Rows from block 3 of the fusion encoder, named by matrix and row number. Rows with one number belong to one attention dimension. Each number is 200 + 20 x the weight over the matrix's rms, rounded and kept within 0 to 999. All counts start at 0.
# v: attention query, key and value (stacked) (fusion_encoder.blocks.3.attn.qkv.weight, 576x192, the v third), inputs 0-95
# proj: attention output (fusion_encoder.blocks.3.attn.proj.weight, 192x192, transposed), outputs 0-95
v.62,190,192,185,170,184,204,200,191,191,200,203,194,211,216,195,213,197,210,185,214,186,182,178,186,238,184,181,191,197,223,188,207,187,238,209,206,189,205,208,232,201,228,187,227,191,187,215,193,202,193,201,198,185,197,229,207,206,201,198,202,207,190,191,164,198,212,200,199,238,195,198,226,216,197,177,221,186,200,189,192,185,200,188,220,201,190,219,221,220,192,193,190,208,209,213,234
v.63,202,206,181,201,188,182,215,219,205,218,220,184,198,181,209,201,168,201,197,202,186,209,209,199,181,224,168,206,193,249,195,208,203,228,197,189,224,179,220,200,187,214,182,225,179,182,199,198,210,213,197,180,200,178,222,194,197,221,203,199,194,202,211,216,191,185,202,201,243,192,195,225,235,195,181,180,210,200,216,178,209,180,181,211,186,195,225,226,205,204,190,181,209,185,188,201
v.64,183,170,201,178,200,202,200,184,189,196,175,224,176,218,183,200,203,200,158,221,166,184,179,190,232,198,213,183,185,203,212,214,188,210,203,215,168,213,216,247,186,217,190,184,214,196,217,169,201,197,183,197,198,193,194,186,194,223,215,217,214,165,211,235,207,206,192,191,174,200,221,188,207,205,167,237,257,213,191,228,198,168,199,185,195,180,190,177,238,182,207,182,217,176,154,176
v.65,171,176,220,190,225,201,219,193,214,215,176,217,201,234,216,193,222,178,201,202,181,237,192,202,202,215,221,194,202,218,213,197,182,152,231,189,187,179,211,182,188,179,195,181,184,226,240,208,207,187,207,222,220,229,188,214,193,217,170,194,188,195,193,217,203,214,194,230,208,175,214,163,214,241,201,214,211,179,191,200,202,185,233,179,216,145,186,146,224,207,188,205,208,172,210,194
v.66,208,193,193,198,206,180,187,253,195,205,205,211,230,198,192,186,128,198,219,213,216,209,230,223,235,257,213,199,186,189,184,167,202,190,199,201,165,152,169,196,200,185,252,203,216,176,179,184,216,193,163,216,213,232,214,195,194,183,219,212,192,223,199,227,189,201,215,229,170,197,214,200,166,178,199,212,221,231,215,169,191,220,227,242,192,203,183,143,206,214,181,200,208,193,198,222
v.67,222,162,148,216,188,183,202,207,227,180,215,150,204,96,168,182,160,230,224,206,200,234,192,174,239,196,195,205,168,156,231,205,214,171,163,242,203,207,221,225,194,234,215,188,214,171,156,222,213,210,188,209,214,195,158,200,217,224,231,248,206,191,218,216,229,208,184,204,169,213,176,228,181,199,169,202,200,227,203,221,215,207,156,214,188,173,205,156,261,238,217,185,217,209,157,203
v.68,216,184,197,185,174,195,202,199,199,200,206,195,202,180,183,206,187,232,191,206,184,209,213,215,200,197,189,220,161,194,202,237,215,205,162,196,206,198,201,186,205,187,204,229,174,195,186,178,208,213,201,182,177,210,230,230,191,217,221,224,195,214,206,182,188,189,205,181,206,194,177,200,184,201,181,206,223,187,182,188,224,202,186,208,191,229,196,197,205,203,206,168,216,187,192,220
v.69,209,220,189,190,195,206,168,166,198,209,191,179,215,194,200,201,155,228,230,202,181,172,242,198,185,145,228,229,197,197,180,196,202,195,200,206,188,213,190,206,220,205,225,220,195,208,187,233,208,211,208,194,176,206,215,192,190,214,215,204,232,212,195,196,216,207,182,185,188,184,177,258,163,194,166,209,158,229,198,207,175,214,214,189,207,234,226,227,212,207,210,187,203,246,234,240
v.70,190,259,199,196,179,200,176,143,173,207,176,203,181,244,235,181,237,177,203,198,195,241,252,188,176,145,249,205,195,243,178,189,199,175,220,201,197,210,196,225,205,199,163,186,191,250,235,211,205,184,238,209,192,209,213,238,204,210,221,194,221,204,181,183,210,240,182,181,227,186,213,227,219,216,196,217,184,177,171,219,174,165,201,176,216,171,189,231,212,196,199,195,191,234,243,226
v.71,240,205,183,199,152,197,195,199,170,190,196,201,192,182,200,207,151,225,197,226,205,226,202,166,192,241,206,227,186,145,194,195,220,206,180,164,216,197,213,224,226,186,189,189,185,202,197,206,222,246,204,203,173,242,258,209,195,227,207,216,179,212,188,181,185,214,209,157,234,199,203,228,167,145,186,223,211,196,135,190,207,205,178,234,183,226,159,234,251,204,169,178,209,195,204,244
v.72,196,215,220,237,216,199,243,153,205,189,216,193,193,160,198,175,258,226,207,192,162,179,155,205,187,232,204,208,200,207,204,200,203,238,197,198,205,145,210,191,237,174,207,205,188,226,196,232,231,234,221,171,222,184,227,191,206,206,184,159,183,185,200,211,243,196,214,172,158,214,197,230,195,187,202,149,216,180,196,228,176,228,189,149,154,224,246,193,216,224,198,188,190,175,199,227
v.73,203,208,211,193,225,218,233,189,228,206,201,190,208,268,196,210,208,194,211,189,225,177,223,197,182,212,179,207,207,228,205,209,204,176,219,193,215,219,192,192,208,169,197,200,188,208,209,238,193,204,209,186,212,196,176,173,193,173,178,179,155,197,221,166,202,188,176,216,176,162,183,183,183,210,213,193,149,181,231,199,184,208,220,181,224,191,216,219,174,200,182,230,189,212,244,212
v.74,215,212,189,232,198,208,205,209,195,200,207,210,209,210,181,211,169,208,176,196,200,176,190,187,226,198,179,183,210,217,184,182,202,227,188,205,199,225,184,219,209,222,222,187,232,179,184,199,203,209,187,198,195,201,196,175,201,191,209,197,191,200,218,207,202,195,209,210,183,220,210,217,199,177,192,197,201,212,223,181,203,224,185,207,180,221,226,214,193,191,196,184,207,201,202,207
v.75,220,220,117,207,165,241,132,135,180,199,199,182,179,152,211,180,177,250,211,201,162,191,172,218,200,144,264,238,166,231,206,221,206,170,174,200,202,188,172,255,214,196,198,192,196,218,147,261,205,207,204,162,175,174,220,159,203,223,249,240,254,201,212,232,197,199,193,177,164,233,131,298,155,184,151,158,151,205,198,247,161,210,192,184,202,230,240,243,168,230,265,176,190,247,266,210
v.76,192,205,211,207,209,209,198,200,203,195,195,206,191,207,198,204,197,189,189,193,210,165,213,201,197,194,208,188,206,206,185,183,195,217,200,218,198,198,179,203,205,211,230,192,221,184,186,202,176,187,176,184,193,178,173,185,194,177,198,210,202,198,189,210,209,201,212,192,189,192,192,211,172,200,204,203,198,210,216,199,187,221,206,215,207,197,202,203,193,216,208,207,191,197,198,197
v.77,222,208,155,185,192,194,160,199,166,203,219,190,203,165,211,220,166,226,216,219,198,229,186,193,225,197,236,214,191,172,201,211,222,200,177,237,240,193,189,220,204,187,193,202,182,182,168,258,206,189,213,153,195,196,206,126,206,190,230,218,208,221,203,217,226,197,180,177,193,206,187,190,156,166,180,214,193,195,196,240,242,192,162,229,200,242,213,245,152,228,244,213,232,188,221,195
v.78,186,191,194,197,193,169,213,191,220,199,216,189,199,233,179,161,170,170,182,207,221,210,253,220,225,219,179,196,181,213,220,224,189,185,213,192,176,197,215,201,202,201,170,206,220,217,220,145,220,237,188,227,207,194,211,273,207,216,211,197,189,177,246,175,211,203,183,212,184,190,213,237,226,213,203,200,198,188,194,197,189,188,188,169,202,161,169,195,219,216,188,220,196,246,179,208
proj.62,219,208,201,207,217,235,208,184,208,171,188,225,211,213,199,187,156,166,199,208,199,218,207,219,201,218,210,202,182,156,191,211,196,196,208,197,195,182,194,168,216,177,194,183,257,213,191,198,224,215,209,202,224,209,219,184,201,189,244,204,204,232,189,197,187,190,187,201,213,204,212,189,183,206,205,179,178,172,204,215,177,194,222,182,198,203,175,182,187,216,197,206,187,221,207,179
proj.63,205,188,196,200,190,197,179,187,185,161,208,205,207,195,196,205,213,228,223,182,207,195,207,212,189,197,243,213,168,214,205,176,200,213,208,221,194,199,189,215,198,203,189,189,185,206,182,193,189,187,194,195,186,188,227,199,197,209,160,168,212,196,202,203,192,223,184,200,187,205,215,182,196,187,197,187,226,202,207,184,213,202,225,211,204,204,208,180,210,200,207,207,191,236,230,193
proj.64,220,207,191,217,190,183,217,192,172,201,218,184,245,196,211,213,250,199,235,185,235,194,210,200,227,169,197,210,189,181,187,184,227,189,204,179,208,149,178,164,207,214,181,209,181,199,196,210,180,215,216,200,196,217,203,221,188,203,156,186,154,225,222,165,217,196,203,226,217,181,185,191,203,159,230,188,155,189,204,176,207,233,201,231,200,198,203,220,173,217,191,184,195,238,232,219
proj.65,229,225,185,192,208,209,196,220,197,191,202,202,223,201,184,211,228,183,198,187,219,200,230,200,229,198,199,207,218,222,184,199,191,191,194,193,229,141,197,226,194,223,198,228,196,188,193,184,210,193,207,192,197,185,193,177,201,213,162,197,185,194,221,223,212,170,203,185,194,193,194,151,221,208,197,172,193,212,225,206,202,219,183,210,185,241,201,213,182,211,212,204,202,189,207,193
proj.66,209,211,215,214,191,206,240,206,183,186,215,178,182,198,204,227,247,176,192,206,196,200,187,136,207,156,193,200,207,180,209,222,191,205,183,206,216,276,258,195,212,219,136,229,204,205,203,226,180,197,207,212,200,153,159,209,221,242,213,197,213,207,205,205,214,233,208,196,168,196,180,168,229,184,203,213,177,195,191,226,174,214,184,200,202,218,207,228,183,208,191,170,227,218,208,162
proj.67,185,195,251,213,215,205,205,191,126,185,151,216,212,258,224,207,242,194,196,212,172,173,225,199,206,226,242,189,175,137,160,205,182,203,194,176,173,145,205,189,182,159,199,222,174,229,192,210,222,211,199,195,212,204,234,209,175,198,222,164,208,177,207,185,160,189,210,221,189,188,193,188,197,205,172,235,192,195,174,210,196,178,256,207,220,228,163,211,177,180,188,205,188,210,228,183
proj.68,197,202,220,211,225,195,225,149,148,197,174,189,178,198,200,200,221,197,213,220,198,206,195,164,176,211,184,181,199,181,188,189,204,230,226,217,207,225,219,217,215,188,189,170,239,182,196,229,199,189,204,207,216,213,177,174,218,179,194,194,196,210,189,232,209,191,192,240,176,221,210,213,197,182,166,231,196,210,192,217,157,177,203,186,199,185,194,191,201,188,176,230,202,197,169,187
proj.69,180,199,229,206,190,151,204,170,173,193,206,195,201,194,203,198,198,174,200,192,220,206,167,194,190,206,227,179,196,239,210,192,208,196,193,262,211,202,216,218,217,194,162,192,224,199,185,169,171,156,191,196,206,215,180,201,253,188,228,195,201,211,220,205,199,221,200,177,192,216,185,215,197,204,209,231,204,173,157,206,192,172,189,216,200,178,174,192,212,217,210,210,200,187,196,189
proj.70,188,186,196,211,208,181,192,223,247,182,220,183,236,218,174,195,184,187,227,164,220,200,195,236,226,208,209,198,226,259,206,163,183,185,193,229,206,125,187,199,211,195,211,209,196,179,198,169,180,193,193,220,199,221,202,176,220,204,235,180,199,198,228,205,233,187,177,174,175,183,191,222,186,188,204,194,187,208,195,189,201,236,202,191,183,211,210,188,212,208,226,185,210,198,226,219
proj.71,159,189,243,166,225,145,240,157,161,207,177,164,202,206,208,203,255,182,222,215,212,164,204,197,191,155,177,186,186,159,193,204,230,204,194,268,184,274,196,187,219,203,165,214,228,182,207,188,145,144,186,211,223,172,147,192,229,190,228,225,198,196,209,228,213,235,201,175,122,204,193,164,208,191,189,282,184,222,197,214,180,218,227,217,206,191,171,220,195,186,218,193,202,201,169,183
proj.72,208,177,213,154,179,165,209,210,208,192,208,184,215,195,215,191,227,193,183,209,240,182,252,201,205,195,198,186,174,206,213,210,225,175,213,187,188,183,196,213,174,219,182,173,201,189,225,181,175,179,187,220,216,177,190,232,166,210,174,224,210,180,152,220,159,191,174,140,264,216,200,165,189,233,183,148,206,210,193,203,253,196,181,233,227,169,169,197,218,196,212,170,218,195,193,215
proj.73,200,212,191,171,182,199,170,245,230,202,213,247,199,146,211,196,160,179,185,194,190,234,195,223,205,209,221,196,214,224,219,206,205,225,199,228,203,202,189,193,175,202,218,203,222,162,176,157,211,189,208,208,169,223,205,181,219,207,221,227,205,212,183,231,192,196,222,181,240,231,203,202,229,216,182,214,255,205,192,184,186,203,185,220,194,211,195,169,192,221,211,215,207,149,140,187
proj.74,194,201,213,184,183,191,192,181,204,189,210,187,185,172,208,191,185,205,221,186,201,188,171,197,172,181,218,220,187,193,214,200,214,195,204,213,187,260,207,170,226,201,186,201,200,210,201,206,178,182,188,206,202,178,193,218,202,214,200,206,222,222,174,190,201,227,198,169,198,203,194,210,186,195,226,195,189,199,181,212,213,200,189,219,204,204,203,217,202,206,208,192,170,223,210,203
proj.75,164,185,244,207,179,143,185,201,217,163,203,173,183,191,228,181,215,172,213,176,195,193,183,174,179,202,202,162,199,206,202,197,172,236,211,193,217,184,205,177,241,188,145,194,218,208,217,191,169,179,183,232,214,230,206,206,220,183,244,179,248,217,200,175,230,162,164,226,214,180,202,243,208,184,225,213,197,184,134,180,224,196,192,185,202,211,168,195,214,208,196,216,201,187,208,218
proj.76,197,201,194,204,158,201,187,199,226,209,214,193,210,170,222,199,213,205,208,180,189,205,178,204,212,201,210,204,200,197,235,205,204,204,200,197,193,194,204,190,194,190,170,199,197,226,217,218,200,215,204,208,190,215,228,213,193,220,182,199,203,215,222,180,182,219,195,171,237,196,194,209,219,212,208,216,210,196,163,189,209,184,188,212,210,188,205,207,194,195,191,182,210,208,213,217
proj.77,162,188,230,224,189,197,187,223,173,198,163,204,188,214,218,192,227,184,181,194,192,176,213,207,174,186,192,196,211,124,208,218,209,195,203,215,196,282,204,178,228,198,193,207,229,165,175,192,199,193,176,244,181,183,194,216,214,197,248,178,198,173,180,196,161,200,205,183,229,199,168,260,217,182,171,280,184,223,173,196,157,190,217,198,208,195,194,206,221,188,201,221,185,183,167,196
proj.78,236,203,173,196,200,233,218,166,223,186,232,209,232,174,209,221,259,196,223,202,207,227,196,194,231,177,220,191,180,225,176,164,203,200,190,197,197,112,179,205,148,203,208,189,193,194,192,211,188,207,222,192,198,251,206,164,190,204,235,203,199,204,183,204,237,210,202,272,164,190,208,204,189,166,201,148,201,201,236,190,181,230,219,200,216,196,226,171,155,205,192,146,226,214,205,180